config.yaml
arch: "pvt"
model: "image classifier"
dataset: "procedural textures in two colours, tilted and lit"
train_examples: 195000
image_size: 32
crop_scale_min: 1
horizontal_flip: true
translate: 0.06
color_jitter: 0.2
cutout: 0.4
targets: ["ground colour", "pattern colour"]
num_classes: [12, 12]
norm: "layernorm"
norm_position: "pre"
hidden_act: "squared_relu"
mlp_ratio: 3
head_dim: 64
fused_qkv: false
qk_norm: true
parallel_block: false
dropout: 0.05
inner_norm: false
patch_size: [2, 2]
depths: [2, 5, 5]
widths: [80, 160, 320]
label_smoothing: 0.1
loss: "cross_entropy"
init: "torch_default"
residual_init: "none"
optimizer: "muon"
muon_scale: "match_rms_adamw"
learning_rate: 0.0055
momentum: 0.95
nesterov: true
orthogonalizer: "newton_schulz_5"
adamw_lr_other_params: 0.0014
max_grad_norm: 0.5
gradient_noise: 0.1
max_steps: 6000
batch_size: 256
epochs: 7.9
lr_schedule: "cosine"
final_lr_fraction: 0.05
warmup_steps: 300
weight_decay: 0.1
adamw_weight_decay_other_params: 0
Rows from block 3 of a small image classifier, named by matrix and row number. Rows with one number belong to one neuron. Each number is 500 + 50 x the weight over its row's rms, rounded and kept within 0 to 999. All counts start at 0. Numbers have three digits each.
After each neuron's rows are labels from the 100 images, of 14848, where the neuron reaches its highest value: "strongest on" is what is common among them; "patch colour" is the nearest of a few named colours to the mean colour under the peak. Only what is clearly more common there than usual is listed. The data: procedural textures in two colours, tilted and lit.
# fc1: MLP up (model.blocks.3.mlp.fc1.weight, 480x160), inputs 54-107
# fc2: MLP down (model.blocks.3.mlp.fc2.weight, 160x480, transposed), outputs 54-107

fc1.270:486489454549500592503485541522441459488551456541459465447517541445505447449530536406457486470398455492521495510556450520519473438578518469444486595499470510393523
fc2.270:548533511391363463490516443514527517473531451425502429503465500555509437548525456508440456493524413443439416473476525454502511477586498504488504471541528450512438
strongest on: green; ground colour: green; grey; pattern colour: grey
patch colour: green

fc1.303:644462529536527490491498554586483502502417517490578425560555538364526448517406479556547532554536546537498492501447449555421465512472521528529453440509500504458491
fc2.303:480485512441506417429517524447491490522539528438530508586507517467555559409541504558603503529380506458540427470521529466505464460491448515444576523521495618493496
strongest on: black; ground colour: black
patch colour: brown

fc1.467:520504510493450518430403487426580504556487470484477529446462519532444559575477543462485451556478469517476476520511459515510500532456601390572531426412485460543425
fc2.467:491557493503521486446481497512405578508451543507506454510546444468447567459488443467476430462520419493460572498540432530520472490435506576513492536395359513479582
strongest on: orange; black; ground colour: black; pattern colour: orange
patch colour: brown

fc1.184:556581508531468495376529605516449535562557556526479472516418596502443471432543485434467552469588566445516427578493477516483494524487534550587579450416602562426489
fc2.184:501559480490559573508540457563501454497607501506543553493489420491523416401441396621590567497449559460522533593469588472515344405534518516539542530458507585470477
strongest on: coarse scale; teal; pattern colour: teal
patch colour: brown

fc1.378:524432575565509425465532478510606479544524463549382416535521542520564550484501574484577493489584475523491462433512574472491530504606529586496428508488438530497456
fc2.378:525567466518488485551456444516497504455463580540529434397448465500555460426589509555480519449469504483591510452474452607519475526522441478567522553432459484361442
strongest on: yellow; ground colour: yellow
patch colour: orange

fc1.0:529422462591575478420471472484467449488464487565519497573489575418513428489458521542419478437527519617668486491461491522427601519489587402483531518471440490548552
fc2.0:506481518564540513532530606552387444552507451530553517471519545559545567522442453412498467523494508543547463519526541490569573476368516563572416514449498522489442
strongest on: white; pattern colour: white
patch colour: grey

fc1.396:515496482578588508500485496496511550475553513477467474412467562619601521403470541467492474549553468531546537514534551489638527457517462450447459534580550480497530
fc2.396:493432451447587469475506542402512429536430543528564561409526516472449369526496419544439519574529555561402446500462482552541480590408493559492508541507524428555459
strongest on: green; ground colour: green
patch colour: green

fc1.375:485526501545606543524470494626575466465504427532549485504579501412431508495511555485560485588417551443505464557466422536572612551528584525473617553472524421412474
fc2.375:605500525582582551522411478398497486499555541609509541413384569501463523446411457441436581479472562473591453478447532554528559504538488514475459447482504407473431
strongest on: red; ground colour: red
patch colour: red

fc1.15:519649445555474553466507584541551578465563462584579427480468487569515507491583537523500541476475486557491448450431458513485488520521429471528437475572582599547508
fc2.15:520485526540415427542486486486432521514436581385377535522528555543480533493552434389537495438490523428490541481588492546480499432561495434549486480452514472428397
strongest on: black; ground colour: black; teal; pattern colour: teal
patch colour: black

fc1.58:379432494553487557495465609538496483554543572525469549529525508531479412484436433522548467534487384564551622418531559549494492475580387540505417523495560571569605
fc2.58:388599486394614442524455495383538449574513484461497453476431523513541484516522578489508563484479511496549489533379436494554489451465502434396515513465455550538509
strongest on: striped
patch colour: green

fc1.2:419492477578607466525509501537446508538447567589483586421518521465525554568473462449374520492474547427558457470587553462547533507477473516507472552472500432480441
fc2.2:479504488545530488535519519481491457522472538552481450467545481581529534425553514421472427468491454450517442590546505514473526548421461452495473440587526554531558
strongest on: pattern colour: blue
patch colour: brown

fc1.21:462418486405615513471381535550532548584574493484530395500454463476532570522428443427515469444493433508497477510540548625447521547469434502527498449451592492504463
fc2.21:546504535501514492544409475419561534503503499516459558507499521507535447503534390514472449577504466484454461462438457550499480486473570635465524469480499575501450
strongest on: yellow; black; pattern colour: yellow; ground colour: black
patch colour: brown

fc1.35:544471505513381447565399465535509485514529492488500566541474466505555514513441435559436428469467492461436453445511483539502525487460547392503498497481455454463502
fc2.35:464538510459486445434517539362514462474362408477600461575518448508514509479526538456532433448540556524500466481468434536525489522527542505469420503529564374520362
strongest on: teal; red; ground colour: red; pattern colour: teal
patch colour: green

fc1.86:560465548442538557538615489513517556561471526508522491558545470476519444535511530608421423539513554457530481521441435426562478469532510480540472360524486552503446
fc2.86:531484506539515416410535428531559491575551594586478511508419448496466529469593529459530586485473506502492495550487366397421550459492534475471581538405552454467474
strongest on: black; ground colour: black
patch colour: black

fc1.196:504524534540498443547578539391551503512526595485511531547554528519402469510451507495505604479547582584545520531528565529517483594492508425517406490443529532529556
fc2.196:425517478435440502516569573595514459468498480445485471498481464495515467515534482381560545546496517418460519499440551480524516531468578452496525478494511488543527
strongest on: blue; ground colour: blue; orange; cloudy
patch colour: blue

fc1.278:507518552537483455533433421435566496538459463442565455566518548598419434537551528495463512577482451522452496399479467499515496437452577581576513460521540433443530
fc2.278:559519535565551426528513466495500593500501523482438560494455536441505415457466468435481448435487473436522468456477518473493493497511405563515431533497490515508503
strongest on: black; yellow; ground colour: black; pattern colour: yellow
patch colour: brown

fc1.5:540454519466520530476571501484474383534540529412489480509562495545468503482501534494502493537513544437506492415434518483398560586501517552591440408537570486505599
fc2.5:599580554473574528443536460525513425474508496486524453511515520496438489508531470521555468611537488619550565524519474441491608548516444420341448526441457450544550
strongest on: black; ground colour: black; brown
patch colour: brown

fc1.27:466513556499504529467520502406453494484565532620522422454503542503508511429546458575481527471483425535495541617510422415482487522486507627536544529454471506486532
fc2.27:472448471620466508429455471480533413516573586490474530447482539422512535541547575479486513527538563466458567522495514490499533435570490520571494522451460436467505
strongest on: black; ground colour: black; orange
patch colour: brown

fc1.452:441445524388426481547533592420425486551563479453405534514539386480500508482490479469611486513523412472542453477469479448483548465417521454463381458434488517526482
fc2.452:464424509561540452502490552489529465466543616546468444487475428534558505596609456447504527481523432606437501436522444463469525485513518583461542523406441429466414
strongest on: orange; brown; pattern colour: orange; ground colour: brown
patch colour: brown

fc1.6:515462524498390489521518504566527520489517569461625500423549565520500545532491481495551525477502504463530447529491568492587478600471534608445476555451472633554542
fc2.6:501473481547504512555453513536435443474516476535443513505548552448528493562546479539512476523470510501533440493576583482566409499535476493379424592521456534569462
strongest on: white; ground colour: white; pattern colour: white
patch colour: pink; white

fc1.111:601507452488461522553493527438552559517572551530560472547449516455488493502511558386547512563549475536555462593523457404589533543438590407558500598519592437504530
fc2.111:447514419420516536488464400493458463535497479574501479517608449531539595424462555515639501498429467469505458490424493438489489474492553584487432430560500470570465
strongest on: yellow; ground colour: yellow
patch colour: yellow

fc1.367:573520448567483508459530525623491478481378459520587468525438484558445550580522543580440553546488538555463555457615543545510533488589468499506528536478507564595448
fc2.367:414476503466460569555536619450602524451402497509572501529462497591510510541484428514576548463403522488468510496520502465486511573477479445486511480531508413456490
strongest on: black; yellow; pattern colour: black; ground colour: black
patch colour: brown

fc1.292:562485447405491550590485538523553458404485559482450529519503600612555451527435519515471464541494461511494508581461577445552477468469414570515399416511511576515480
fc2.292:455460505540543461557531502543535499466458464487490509510496413490428507472588528439447494453609509397518578444478446549501548582401509496484529455429490517433479
strongest on: black; yellow; ground colour: black
patch colour: brown

fc1.251:475507486477531496464514533481569469537606488467471433620474452544549525462474524487544476545480553493518579531567590552532509520567571534526481591452553535574492
fc2.251:444614474480521533504467483557460480384504469519498524536434526508531537465548450381409409451604512534498529485530474490575382457587576537523379506439532504387519
strongest on: black; ground colour: black; white; pattern colour: white
patch colour: black

fc1.384:415549496532555517603535474419530490544547534514516510477497522450488574481549520570379443526531517584557477475454396510461480490484519498488615492545533609528474
fc2.384:479575485595503443458407538477549504545514447464614502541499532515504454542498557475497560448500519564508487481501519564483464481547499550516550586475539576474442
strongest on: green
patch colour: green

fc1.286:512499550486542369527554532431461513484598527458507447436493540491490492520515500500405473482419541530559494458575507442527483493565533409522432490576509515605501
fc2.286:468444477549502611450436505536394475581564512522511432421559589481582383520553509531483501419527567484480570489552590505500579502575485441555526527531567520490565
strongest on: black; pattern colour: black; green; ground colour: green
patch colour: green

fc1.417:392517523588475558500534443486531508449471490599498548535421476396577469425526478456517587467386493526517455423461562483478512492533524516518449449548505534491444
fc2.417:572517539448536515422429513489514427529384508478500535467436481555491539442556509550496516504557538542452507458463452460548524420440527502533535523453481518527543
strongest on: green; ground colour: green
patch colour: green

fc1.309:529528512564504550475416410475439471521532511527528516465487416470529585427489441491528495450564460540465447565554564377507555618437497414548482474593469466505507
fc2.309:446469461468561537496539497463438485433577457465477459478502466383472432484509511430491465436461490535495465456542616536562481571479518575497524519561444456630466
strongest on: green; grey; pattern colour: green; ground colour: green
patch colour: green

fc1.370:510513546435518532377430411558506513544528426535461565532511518495460428486451424477469454498497404506492505539446617447507598462486531543457546502471462443473537
fc2.370:522427563421498523495550542463493445533424529497494404469532493468459472462495431445595527608511508457587596523424559481519563562489565543463516455565560536549515
strongest on: blue; ground colour: blue; cloudy; pattern colour: orange
patch colour: blue

fc1.355:489417494416500497485562510467429586515535465536524509473435557577485490458539483510527554538487497458455483490541499510536521563390581475500413547576435560498590
fc2.355:474485450474547567481583537533544557482495489543543498482547570514478545583471473477509542491611472504481626485476427523544502526529496578567497533537602445485554
strongest on: teal; red; ground colour: teal; pattern colour: red
patch colour: green

fc1.51:482554527461509522520561495511464557490499500537514566568522417502461528470530541465515499523490504461479492519537464453612521515466462554510491530425476565471435
fc2.51:570490458466367535428534455511542459609570498477430435430489546512498469394521485601481403504443517484553432474440487499493554492488459529479451537522460481531494
strongest on: blue; teal; pattern colour: blue; ground colour: blue
patch colour: blue

fc1.411:486485489425531494452532515475356475529477509502523530512425428440486479452483453428489465440588499467556599505522472463524456509505493459390467435603500483527521
fc2.411:515519392447474563544560495542464580529443481574484598521539510539510537500440472543469445494580423545484525438438501512482472494400521542639432576456581577458501
strongest on: pink; black; pattern colour: pink
patch colour: grey

fc1.443:508461555507466452496515439500497468460386536518576535490477543491495494486428491542482479563483396553422528474550376445438518520487494486540528507472502452517565
fc2.443:521493438416449464558444510410453506561473396450536446498548449512477470552508485556459506496515484615546419439469437517546553554470464443546504485408406451494475
strongest on: red; ground colour: red
patch colour: red